{"encoder_arch": "convnext", "model": "audio captioner", "dataset": "chords played on synthesised instruments", "train_examples": 52083, "n_mels": 64, "hop_length": 320, "input": "log_mel", "spec_augment": true, "win_length": 512, "tokenizer": "char", "vocab_size": 34, "encoder_isotropic": false, "encoder_norm": "rmsnorm", "encoder_activation": "gelu", "encoder_mlp_ratio": 4, "encoder_inner_norm": false, "encoder_drop_path": 0.1, "encoder_patch_size": [4, 4], "encoder_conv_stem": true, "encoder_depths": [3, 6, 3], "encoder_widths": [96, 192, 384], "encoder_kernel_size": 7, "fusion": "prefix", "label_smoothing": 0.1, "decoder_width": 256, "decoder_layers": 8, "decoder_norm": "layernorm", "decoder_norm_position": "post", "decoder_activation": "star_relu", "decoder_mlp_ratio": 2, "decoder_head_dim": 16, "decoder_fused_qkv": false, "decoder_bias": "none", "decoder_qk_norm": false, "decoder_parallel_block": false, "decoder_dropout": 0.1, "decoder_inner_norm": false, "decoder_drop_path": 0.15, "decoder_positions": "learned", "decoder_prefix_bidirectional": true, "decoder_connector": "mlp", "decoder_tie_embeddings": true, "init": "torch_default", "residual_init": "none", "optimizer": "muon", "muon_scale": "spectral", "lr": 0.014, "momentum": 0.9, "nesterov": true, "orthogonalizer": "polar_express", "adamw_lr_other_params": 0.0016, "grad_clip": 0.5, "ema_decay": 0.995, "steps": 11300, "batch_size": 64, "epochs": 13.9, "lr_schedule": "cosine", "final_lr_fraction": 0.01, "warmup_steps": 330, "weight_decay": 0.03, "adamw_weight_decay_other_params": 0.01}
Rows from block 5 of the audio encoder of a small audio captioner, named by matrix and row number. Rows with one number belong to one neuron. Each number is 50 + 15 x the weight over its row's rms, rounded and kept within 0 to 99. All counts start at 0.
After each neuron's rows are labels from the 100 clips, of 14976, where the neuron reaches its highest value: "responds to" is what is common among them; "band" is the frequency band that holds the peak. Only what is clearly more common there than usual is listed. The data: chords played on synthesised instruments.
# fc1: MLP up (encoder.blocks.5.mlp.fc1.weight, 768x192), inputs 128-191
# fc2: MLP down (encoder.blocks.5.mlp.fc2.weight, 192x768, transposed), outputs 128-191

fc1.531:27 34 45 46 71 44 18 41 43 45 29 49 68 81 51 66 43 76 52 59 55 71 60 74 55 39 36 35 74 50 64 83 39 52 93 46 58 22 40 42 49 42 55 44 33 55 51 51 25 34 38 41 47 59 29 57 51 73 48 62 69 64 45 60
fc2.531:65 61 12 36 42 52 44 76 05 58 64 48 52 36 30 70 52 67 60 40 33 33 48 73 72 42 28 63 47 52 19 37 52 53 23 47 43 36 42 61 55 68 34 43 57 51 39 14 33 41 39 44 48 29 35 47 51 60 49 21 51 80 47 58
responds to: square lead; block
band: 4000 to 8000 Hz

fc1.194:43 53 54 56 52 37 56 59 47 67 51 52 73 33 58 65 63 34 82 65 46 39 59 42 65 60 47 51 55 25 51 51 39 47 55 52 37 30 52 30 46 44 31 50 32 51 42 18 46 41 54 41 45 45 56 36 47 36 50 38 51 60 12 59
fc2.194:35 27 67 52 46 50 58 50 53 59 48 50 70 65 63 27 55 69 55 62 56 48 62 49 56 51 40 70 47 40 45 23 39 34 38 25 50 57 49 28 58 54 37 73 45 35 59 30 81 74 58 74 54 43 30 68 72 40 58 42 49 58 63 28
responds to: the note B; root: E; vibraphone-like
band: 250 to 500 Hz

fc1.448:46 40 27 48 00 47 43 56 53 32 74 61 35 41 51 66 46 50 69 59 43 54 59 34 80 51 57 46 39 54 24 71 44 39 72 48 64 54 54 34 50 71 38 57 57 67 46 49 64 44 49 30 42 44 50 33 38 33 45 48 52 44 72 25
fc2.448:78 31 74 32 66 50 28 50 69 45 47 52 48 25 36 52 25 47 50 75 46 57 39 54 61 44 50 60 64 70 65 62 25 33 37 25 77 43 61 69 47 59 51 24 35 51 30 68 55 53 25 59 46 49 62 51 41 56 56 61 70 51 45 44
responds to: strummed; plucked string-like
band: 4000 to 8000 Hz

fc1.597:65 54 52 56 56 58 32 42 48 66 38 71 55 69 52 54 31 41 86 50 39 59 51 44 45 53 74 67 28 22 71 33 75 58 35 23 42 48 40 67 63 67 64 40 51 62 48 57 68 59 36 17 22 20 63 26 60 69 60 57 63 54 48 44
fc2.597:60 58 64 41 58 62 37 31 27 26 49 15 62 66 61 61 64 68 32 58 61 45 32 44 79 47 15 36 66 46 38 66 45 35 39 46 31 40 35 61 37 45 32 30 30 37 47 55 26 47 64 20 50 49 46 75 57 31 45 52 63 48 39 62
responds to: marimba-like; vibraphone-like
band: 4000 to 8000 Hz

fc1.244:29 52 75 52 82 58 39 47 16 62 34 51 56 46 52 43 29 45 23 57 82 71 53 41 44 51 05 40 48 55 49 41 69 41 69 35 57 42 19 44 46 44 39 47 69 48 65 46 54 60 46 51 49 51 45 52 89 65 52 53 44 58 36 53
fc2.244:82 40 61 63 28 55 17 50 52 42 47 64 33 67 37 43 56 60 81 74 80 39 30 52 46 47 60 47 77 50 46 60 60 52 16 69 80 42 36 72 52 76 43 54 61 60 64 56 40 64 58 50 69 56 58 76 34 67 53 53 41 32 58 43
responds to: arpeggio; playing: arpeggio up; saw pad
band: 2000 to 4000 Hz

fc1.66:32 30 41 51 43 28 70 51 66 46 24 31 43 25 79 80 41 37 51 18 42 36 52 50 52 47 66 73 55 70 33 46 41 56 39 42 52 15 49 36 45 34 23 71 42 42 70 63 33 50 30 17 56 69 56 20 47 58 63 65 62 41 75 32
fc2.66:57 37 69 36 57 20 68 37 55 19 59 72 35 49 28 28 41 57 57 55 46 53 46 42 73 25 47 49 32 43 43 29 43 54 15 69 54 10 55 28 45 38 41 12 25 57 65 39 32 38 38 49 53 67 29 60 54 63 64 45 65 55 41 39
responds to: the note B; the note F#; root: B; marimba-like
band: 250 to 500 Hz

fc1.728:48 41 60 38 53 33 51 36 50 48 35 58 63 48 40 29 37 78 67 49 40 57 38 45 59 80 32 53 43 45 46 23 62 23 41 34 52 29 22 63 63 69 44 57 61 69 38 46 44 53 29 56 57 63 49 32 30 55 86 43 42 32 64 60
fc2.728:37 55 51 53 45 61 35 53 41 34 09 25 66 78 44 78 56 41 33 36 62 80 67 37 76 45 58 42 83 47 55 49 56 63 63 40 83 64 54 73 38 44 54 54 65 37 63 46 44 49 42 34 47 55 29 78 52 42 49 51 64 63 43 65
responds to: strummed; square lead
band: 4000 to 8000 Hz

fc1.506:49 48 50 45 54 60 39 59 64 58 73 67 42 51 59 32 70 42 60 80 56 41 55 55 39 33 55 24 67 39 77 50 60 47 53 52 63 46 39 50 32 43 60 66 50 48 22 65 35 57 64 43 38 63 47 55 20 26 30 70 60 41 45 83
fc2.506:39 72 34 58 48 46 80 59 48 52 29 63 36 58 63 60 42 65 56 73 43 57 40 46 54 73 44 40 57 58 48 63 56 58 39 73 62 26 61 48 23 89 52 51 68 53 44 55 44 65 62 59 55 29 77 56 33 68 44 27 62 33 78 61
responds to: the note B; the note G#; the note D#; root: E
band: 250 to 500 Hz

fc1.19:49 56 71 67 33 40 47 45 31 40 37 47 45 39 47 44 86 81 54 65 28 31 50 55 62 95 54 44 53 61 63 49 57 59 38 59 61 58 71 50 31 70 48 33 81 50 65 33 44 49 47 37 33 54 50 26 41 63 55 41 56 22 33 54
fc2.19:57 58 35 51 65 27 31 68 39 51 63 16 38 61 54 53 40 58 55 39 17 51 57 87 25 30 70 62 66 28 59 40 47 58 31 48 78 61 17 44 59 39 48 59 27 39 52 52 41 64 68 61 58 48 43 74 45 76 62 58 46 73 24 53
responds to: strummed; clarinet-like
band: 500 to 1000 Hz

fc1.378:55 58 57 34 40 65 51 55 49 52 43 50 58 50 54 36 52 57 81 63 59 29 54 49 24 62 48 27 65 45 56 57 59 56 36 74 60 77 46 43 37 48 65 62 54 57 42 52 38 52 67 53 44 47 51 23 45 35 41 55 53 51 57 33
fc2.378:50 47 36 59 12 50 66 60 20 51 35 38 69 07 49 52 60 77 82 76 50 50 71 39 52 27 42 49 38 49 48 55 44 45 50 14 32 43 10 42 35 38 18 41 26 64 40 74 47 28 46 70 52 53 53 49 39 51 56 46 73 59 54 49
responds to: strummed; piano-like; pink noise
band: 4000 to 8000 Hz

fc1.329:41 59 85 66 40 62 38 63 62 61 44 87 54 57 53 41 63 66 67 41 21 58 25 82 48 42 59 73 49 55 31 47 60 56 58 47 62 50 74 55 38 50 38 43 61 47 60 31 46 63 65 46 53 29 47 21 43 43 59 35 39 62 43 55
fc2.329:65 46 53 51 59 28 48 50 51 58 67 36 38 58 57 56 36 46 34 46 39 41 46 59 12 40 47 66 49 31 32 50 50 53 47 58 37 70 40 83 98 30 58 56 37 42 72 44 59 64 16 73 50 55 43 28 62 74 86 45 48 53 47 38
responds to: strummed
band: 0 to 250 Hz; 500 to 1000 Hz

fc1.228:42 42 36 58 69 27 19 33 58 71 76 68 59 29 52 71 76 66 54 37 55 48 56 73 57 59 50 36 39 32 56 60 60 66 38 53 61 29 26 48 63 67 47 33 80 52 58 67 52 70 73 58 53 49 52 24 60 51 68 41 32 80 31 31
fc2.228:49 58 41 66 51 51 51 35 26 48 31 43 74 39 58 76 62 47 62 45 67 50 40 56 27 30 39 50 63 37 34 48 69 48 25 40 44 20 62 38 38 77 47 50 48 36 39 38 46 43 70 96 43 58 40 39 75 51 50 51 25 48 62 48
responds to: square lead; root: B
band: 250 to 500 Hz

fc1.336:36 53 49 55 47 48 64 32 32 58 55 68 19 42 71 64 61 38 39 64 35 72 46 36 67 37 61 69 49 64 69 50 49 37 16 44 31 84 33 66 49 54 60 58 32 45 55 62 41 28 51 29 50 74 63 08 37 64 14 62 40 45 41 41
fc2.336:52 45 51 91 39 75 34 61 56 50 56 50 48 48 23 58 54 52 30 59 44 65 47 53 64 50 79 75 57 65 28 53 66 37 42 33 51 67 82 42 52 28 18 37 60 58 39 63 58 68 42 36 54 49 34 42 44 56 56 46 51 56 25 42
responds to: the note A; the note F#; the note D; root: D
band: 0 to 250 Hz

fc1.571:42 43 54 57 37 75 32 15 61 55 60 33 22 32 38 62 41 76 57 33 66 34 46 66 43 46 58 46 49 35 31 38 37 40 45 41 46 39 66 42 61 15 44 30 49 46 49 55 00 82 51 64 52 46 63 57 65 55 37 42 48 71 40 50
fc2.571:58 40 71 39 62 53 56 54 27 29 66 39 43 63 63 18 71 57 64 37 54 57 20 62 64 61 20 47 24 17 51 30 76 22 75 28 24 63 32 70 67 58 12 53 54 39 60 44 70 58 68 54 65 16 01 51 44 50 44 45 51 62 47 36
responds to: the note A; the note E; the note G; root: A
band: 250 to 500 Hz

fc1.623:55 46 31 69 47 59 38 80 54 35 38 41 54 42 47 70 57 34 83 53 68 37 38 61 47 65 62 72 23 18 48 61 58 53 62 67 25 59 57 60 44 36 35 80 40 46 48 54 61 36 54 44 31 62 38 31 26 51 27 53 26 50 54 68
fc2.623:24 58 43 51 54 43 61 43 63 48 48 34 70 65 69 61 29 64 74 66 33 06 70 57 56 41 63 60 28 47 38 44 42 39 81 65 51 52 65 56 68 18 55 57 73 56 73 47 56 66 39 44 71 59 55 50 38 68 57 43 56 67 50 51
responds to: arpeggio; the note F#; root: F#
band: 0 to 250 Hz

fc1.308:32 57 57 62 45 56 44 56 56 84 61 48 23 47 31 18 67 57 58 19 42 36 58 42 38 37 57 71 37 50 49 42 65 43 58 54 58 53 62 56 24 58 59 40 41 43 56 25 65 36 64 55 47 41 42 33 59 52 42 30 41 69 60 60
fc2.308:50 23 28 24 72 47 59 50 52 80 52 72 64 17 41 51 58 53 49 55 71 64 48 63 61 25 46 56 33 41 86 30 20 48 22 48 38 57 52 61 55 60 59 43 92 61 66 58 34 70 57 59 26 48 67 38 39 50 87 73 40 46 50 44
responds to: the note A; the note C; root: A; the note E
band: 250 to 500 Hz

fc1.294:25 62 22 50 50 49 55 23 64 55 40 61 33 50 56 49 50 49 35 28 68 61 37 56 34 56 60 29 34 56 45 37 35 31 50 32 51 50 69 52 61 63 20 59 35 34 40 83 63 41 57 53 79 55 34 60 43 45 39 62 68 70 44 37
fc2.294:45 56 75 38 36 55 22 47 63 27 57 36 34 55 54 82 48 45 54 53 45 52 36 40 20 48 55 29 43 80 56 64 66 41 25 57 54 33 48 60 66 43 52 28 58 62 67 50 53 46 51 27 39 55 51 47 37 72 30 24 59 74 21 41
responds to: the note B; the note F#; root: F#; sus4
band: 0 to 250 Hz

fc1.617:59 51 40 55 62 61 39 46 25 02 66 64 46 38 56 34 36 27 61 81 31 50 43 24 35 52 65 62 48 76 62 86 63 31 32 59 30 65 44 57 63 42 52 64 58 31 35 56 48 54 49 77 79 54 40 32 48 63 63 37 57 44 28 43
fc2.617:58 62 47 57 94 51 53 63 61 32 62 50 63 45 48 40 43 28 34 63 66 42 66 44 66 37 60 58 34 37 33 55 50 32 38 34 58 74 50 42 62 22 77 60 42 49 54 55 41 53 50 57 34 27 15 39 19 60 26 19 40 52 26 46
responds to: the note A#; playing: arpeggio up; root: A#
band: 250 to 500 Hz

fc1.259:68 57 65 83 49 50 26 39 47 53 48 68 39 72 29 68 44 56 51 41 67 55 59 54 52 50 45 45 24 16 55 44 84 46 48 58 37 47 58 36 44 85 44 66 56 66 46 33 55 63 37 58 32 45 36 44 52 47 56 39 31 45 52 50
fc2.259:51 63 58 57 40 32 32 44 62 61 60 46 34 41 40 27 33 47 65 57 33 44 42 42 46 40 61 69 60 50 48 42 65 77 45 65 51 57 55 64 53 75 54 77 34 33 63 35 41 51 54 56 33 56 56 76 72 53 59 47 58 43 45 23
responds to: arpeggio; playing: arpeggio up; marimba-like
band: 2000 to 4000 Hz

fc1.730:63 42 79 65 47 23 24 78 68 56 57 33 48 42 48 55 51 55 49 38 58 74 62 42 58 71 47 63 35 38 45 52 32 53 55 63 59 33 54 30 27 67 31 57 56 32 60 26 45 42 34 70 52 53 62 52 59 33 45 79 38 48 33 15
fc2.730:34 48 50 37 60 66 53 41 48 60 54 61 32 07 38 40 30 50 31 63 48 71 65 45 48 74 24 51 52 80 38 32 48 39 66 38 39 53 33 56 57 57 45 82 42 79 68 55 35 30 60 41 39 52 34 31 56 22 54 60 77 64 37 60
responds to: marimba-like; vibraphone-like
band: 250 to 500 Hz; 0 to 250 Hz

fc1.401:12 68 22 39 55 61 55 59 57 89 50 49 52 56 76 61 72 52 48 59 46 54 60 42 56 23 55 54 50 49 52 63 67 43 55 59 29 48 62 50 52 91 44 54 65 35 50 43 42 68 65 29 65 46 46 49 42 39 60 60 52 69 33 27
fc2.401:72 49 58 47 47 42 48 45 31 56 60 46 57 41 70 60 36 49 44 55 34 26 54 53 27 63 58 93 46 93 25 56 34 31 70 48 71 27 59 38 63 78 20 55 65 83 61 54 07 28 48 42 43 60 24 53 57 69 54 52 39 47 58 62
responds to: the note B; the note D
band: 250 to 500 Hz

fc1.638:43 25 19 75 07 47 47 48 30 62 66 42 47 32 39 69 73 61 12 74 48 53 34 51 51 47 59 55 33 29 58 43 36 46 45 71 39 43 95 61 51 31 45 44 55 57 62 50 52 32 49 36 44 49 51 46 52 56 84 30 69 62 56 69
fc2.638:52 61 51 18 56 39 52 60 54 44 58 70 47 55 49 66 25 73 46 36 51 78 41 37 30 47 51 39 63 38 55 42 76 24 49 23 39 48 49 54 62 45 37 71 41 30 70 56 72 32 31 51 57 43 30 69 50 60 83 55 42 75 30 53
responds to: strummed; plucked string-like
band: 4000 to 8000 Hz

fc1.500:62 70 46 54 67 59 24 66 47 72 93 36 54 49 71 71 49 64 55 52 57 52 58 32 43 51 59 67 43 45 42 68 40 38 78 40 27 45 45 44 62 43 46 46 36 25 38 45 64 64 30 46 39 83 59 48 31 52 47 54 55 29 59 49
fc2.500:68 57 63 47 66 23 62 29 29 78 75 90 53 45 63 81 44 54 49 51 59 31 48 55 36 48 45 82 54 50 61 67 39 62 44 47 74 64 58 32 42 39 55 33 61 53 70 74 53 59 66 44 41 31 58 63 43 26 56 27 54 68 71 44
responds to: the note A#; the note F#; minor-major 7th; root: F#
band: 250 to 500 Hz

fc1.23:48 51 30 72 60 49 47 68 65 49 62 64 14 76 61 36 61 68 55 61 50 56 54 34 44 46 69 70 49 43 86 58 72 85 56 27 57 53 57 64 57 59 34 25 64 41 37 41 54 42 25 33 35 60 69 62 50 36 66 54 50 63 77 20
fc2.23:19 28 72 45 69 40 76 30 36 54 42 43 50 35 55 57 66 28 32 31 66 63 36 37 68 66 49 30 45 35 58 57 32 38 46 78 43 53 95 48 69 61 80 30 27 22 22 38 28 41 46 50 41 57 71 37 68 44 23 59 56 52 33 52
responds to: arpeggio; horn-like
band: 4000 to 8000 Hz

fc1.250:68 18 49 36 35 58 40 54 78 36 64 29 42 66 79 52 41 23 39 51 51 48 50 41 50 31 56 40 36 53 34 83 48 54 57 32 76 20 45 51 44 94 44 73 35 43 48 21 59 44 43 63 44 60 57 38 43 49 52 54 45 74 40 35
fc2.250:53 32 16 57 52 81 66 35 39 32 69 29 30 31 76 62 52 57 48 47 72 49 70 33 62 25 35 16 57 36 70 38 41 43 59 51 55 58 72 61 50 59 51 61 76 70 36 33 42 43 62 64 20 60 50 30 41 45 58 56 73 43 42 65
responds to: the note E
band: 250 to 500 Hz

fc1.176:19 40 34 48 56 49 60 36 52 83 15 71 82 58 28 51 49 43 79 59 40 34 81 46 41 36 55 55 49 80 40 70 59 58 44 51 35 58 40 48 49 41 50 61 61 64 44 60 56 10 38 60 43 33 35 30 45 28 58 28 48 65 43 60
fc2.176:43 28 26 20 49 49 66 55 70 37 56 49 55 49 94 46 62 53 61 30 35 42 60 73 39 28 58 73 43 51 41 46 55 31 34 41 55 30 56 55 60 71 50 50 27 54 77 30 38 54 52 27 40 42 39 55 75 42 66 41 45 35 79 68
responds to: the note B; organ-like
band: 1000 to 2000 Hz

fc1.102:52 82 60 57 35 23 55 73 57 27 32 29 65 46 30 54 62 53 35 00 81 47 70 38 45 56 51 76 49 72 51 74 51 51 59 65 57 50 37 55 72 60 65 39 30 49 51 14 43 71 47 41 69 62 34 24 45 68 85 65 48 65 56 71
fc2.102:54 68 43 30 49 47 53 55 74 63 10 53 44 47 41 58 40 80 85 55 42 61 54 49 61 40 60 55 47 76 55 49 53 39 35 38 50 50 72 51 50 52 80 49 44 52 72 51 59 54 47 49 51 49 75 68 40 56 73 46 52 39 66 73
responds to: the note A; the note D; the note F; root: D
band: 250 to 500 Hz

fc1.333:40 66 30 51 50 60 69 54 56 66 60 68 81 33 58 83 56 55 50 49 52 48 42 69 51 57 38 60 76 34 56 37 57 34 74 30 59 31 76 65 54 61 53 85 59 41 21 49 51 55 56 50 63 41 42 53 44 65 31 32 59 49 67 44
fc2.333:49 57 67 38 43 56 32 44 51 55 43 51 50 62 35 27 77 38 53 52 53 26 45 39 41 33 53 44 41 55 46 70 64 33 21 74 60 64 53 45 50 59 63 22 60 47 80 47 45 55 21 33 46 51 57 61 29 82 65 46 26 60 34 48
responds to: the note B; clarinet-like
band: 500 to 1000 Hz

fc1.562:33 37 56 75 74 78 50 42 44 71 45 63 42 46 31 18 63 39 54 14 35 47 46 70 27 34 70 68 49 51 35 65 76 56 52 80 53 52 64 51 28 55 66 34 40 28 48 61 34 72 60 96 60 60 45 56 38 58 46 22 43 28 79 60
fc2.562:71 50 58 29 29 37 44 87 53 55 64 49 58 61 49 47 39 27 69 43 64 46 47 63 42 62 44 56 50 54 47 50 59 47 69 48 23 61 59 76 56 40 42 44 55 74 56 84 56 59 57 32 71 35 75 47 70 63 68 73 42 30 75 44
responds to: the note A; the note C; the note D#; root: A
band: 250 to 500 Hz

fc1.175:54 73 47 46 52 36 72 53 40 60 71 37 52 43 67 37 58 24 43 50 38 79 65 40 70 21 56 28 51 51 71 10 34 36 54 65 35 42 58 60 26 33 40 48 52 34 27 20 27 19 42 57 55 51 53 48 60 65 55 46 70 80 44 44
fc2.175:49 30 62 53 62 47 58 60 72 66 08 51 41 43 41 63 52 44 40 45 60 68 55 57 26 35 60 24 65 41 49 43 49 64 49 29 30 34 33 55 52 50 81 44 72 48 12 42 53 44 34 24 49 54 50 59 84 67 51 77 68 64 40 59
responds to: square lead; root: C#
band: 250 to 500 Hz

fc1.231:42 60 62 49 48 64 25 34 43 24 38 45 51 60 20 41 61 43 57 67 41 37 54 52 48 40 56 51 80 52 63 70 54 57 15 36 39 41 61 52 44 41 20 38 39 18 61 66 51 49 66 45 58 33 32 27 59 71 21 65 45 65 62 37
fc2.231:68 49 45 58 58 62 53 49 42 34 69 54 61 52 32 35 36 67 69 77 48 78 40 80 52 36 58 27 48 72 33 49 74 73 33 30 33 55 57 31 65 25 67 43 30 30 58 52 39 62 61 56 51 48 66 40 38 50 62 60 40 35 46 55
responds to: the note A#; the note C#; root: D#; text has "dominant"
band: 250 to 500 Hz

fc1.299:64 19 67 51 38 64 58 70 87 28 52 43 39 50 36 57 39 36 61 59 71 70 15 40 42 38 53 69 40 60 40 65 56 46 59 48 64 60 33 54 42 69 42 55 65 52 56 44 36 52 60 53 58 50 52 38 30 25 52 46 33 24 57 66
fc2.299:43 45 38 71 53 56 29 24 33 52 76 54 42 57 20 62 43 54 42 45 48 26 55 38 25 37 63 43 42 15 70 36 35 57 62 35 43 74 71 47 54 56 43 51 49 65 47 60 47 61 51 65 36 60 38 67 53 33 51 63 47 50 44 60
responds to: the note E; root: E; root: D
band: 250 to 500 Hz

fc1.722:58 55 46 59 68 31 22 69 26 76 58 54 53 49 49 67 38 35 61 72 34 58 57 49 65 52 50 41 68 63 55 27 61 44 65 60 54 41 58 59 33 46 58 87 14 21 72 38 60 55 78 59 69 51 63 41 42 64 56 56 67 75 42 56
fc2.722:61 40 66 48 48 91 55 65 47 53 72 54 32 58 62 24 55 60 50 72 56 21 52 73 76 44 35 26 28 67 55 47 60 54 41 57 46 50 71 65 56 44 46 75 72 64 51 64 49 26 43 32 40 40 53 52 74 22 42 72 72 63 58 59
responds to: square lead
band: 500 to 1000 Hz

fc1.654:52 37 16 61 57 44 21 35 50 58 38 68 46 65 52 59 42 70 64 63 71 40 38 26 84 47 28 40 57 60 39 49 39 40 72 63 37 65 42 59 35 49 65 50 59 32 66 22 57 60 41 73 47 66 28 41 60 57 79 65 47 42 54 31
fc2.654:84 58 58 37 49 62 37 45 71 37 35 54 47 64 64 73 68 49 37 74 24 40 61 58 32 71 49 54 69 47 92 61 66 60 53 51 41 56 41 42 60 47 44 37 38 66 57 21 50 64 28 33 62 49 59 51 50 68 59 84 32 33 84 32
responds to: the note A; the note D; root: D
band: 250 to 500 Hz

fc1.138:35 35 28 67 55 66 57 55 50 43 58 61 31 31 49 43 32 44 41 52 63 57 47 45 39 42 46 52 43 54 65 25 66 29 48 37 53 45 31 46 35 63 64 22 31 52 54 40 45 55 49 55 41 46 56 35 39 84 50 67 66 51 39 56
fc2.138:44 61 75 48 66 53 28 52 58 40 18 32 67 39 58 37 64 48 30 82 39 38 43 56 48 40 48 40 29 76 70 66 62 40 55 49 60 49 64 45 59 56 61 57 71 55 25 58 54 35 38 49 37 58 28 23 69 52 48 35 48 58 34 64
responds to: square lead; marimba-like
band: 4000 to 8000 Hz

fc1.425:42 75 36 38 35 24 38 75 58 50 33 80 55 69 26 60 44 44 69 65 28 54 25 53 71 52 20 48 51 74 46 47 41 59 47 59 60 33 34 72 42 49 60 77 33 44 74 50 47 32 60 58 31 65 51 54 43 61 48 46 44 51 40 62
fc2.425:20 83 54 46 63 59 63 51 41 58 34 51 70 47 30 72 31 48 31 43 28 29 75 42 51 36 24 40 53 46 22 46 57 73 59 72 36 63 66 42 50 49 44 35 59 46 44 68 44 32 55 36 50 66 49 58 86 06 67 71 43 28 33 46
responds to: the note A#; root: D#; electric piano-like
band: 1000 to 2000 Hz

fc1.749:53 32 83 45 48 38 40 33 44 46 37 55 61 51 38 69 38 48 46 03 31 43 65 70 37 40 53 88 55 72 67 40 29 25 55 59 38 42 67 40 42 76 54 53 12 56 64 31 47 65 41 62 56 46 46 59 57 60 61 49 47 62 76 37
fc2.749:36 58 52 42 31 45 58 76 37 69 90 25 52 30 65 40 33 51 54 51 52 46 56 55 58 34 38 20 10 63 55 38 63 26 49 76 61 31 73 72 42 62 41 55 57 26 87 33 47 62 47 12 46 52 58 48 33 51 64 50 58 62 30 45
responds to: the note A; the note E; root: A
band: 250 to 500 Hz

fc1.348:65 60 81 33 39 47 33 48 69 45 36 57 36 70 31 59 59 33 37 58 37 40 53 45 71 33 50 53 65 54 40 66 32 67 28 61 31 62 34 44 66 57 58 37 47 41 48 49 51 76 60 60 42 13 47 31 64 34 71 50 21 59 50 59
fc2.348:41 37 38 54 41 67 59 53 38 72 48 35 56 46 49 43 37 41 46 35 58 67 41 56 35 48 41 57 42 70 33 54 47 32 46 87 45 48 48 11 53 31 43 59 46 13 52 71 50 50 68 66 54 35 42 39 43 62 36 46 72 43 64 69
responds to: strummed
band: 250 to 500 Hz

fc1.757:46 45 61 52 30 56 39 50 54 27 37 76 43 21 50 50 52 53 45 71 61 61 65 04 33 29 52 69 45 68 42 55 42 44 29 77 34 30 46 82 62 51 42 50 66 28 19 48 54 36 32 53 40 50 31 33 44 24 65 21 54 33 43 13
fc2.757:48 16 39 74 54 65 44 44 64 42 48 60 50 84 25 16 55 54 45 74 79 80 50 56 65 30 70 35 76 41 63 74 31 39 40 34 55 48 49 53 46 64 63 73 26 42 36 40 76 32 54 40 39 22 50 69 23 80 64 48 73 36 61 27
responds to: the note A#; root: A#; square lead
band: 250 to 500 Hz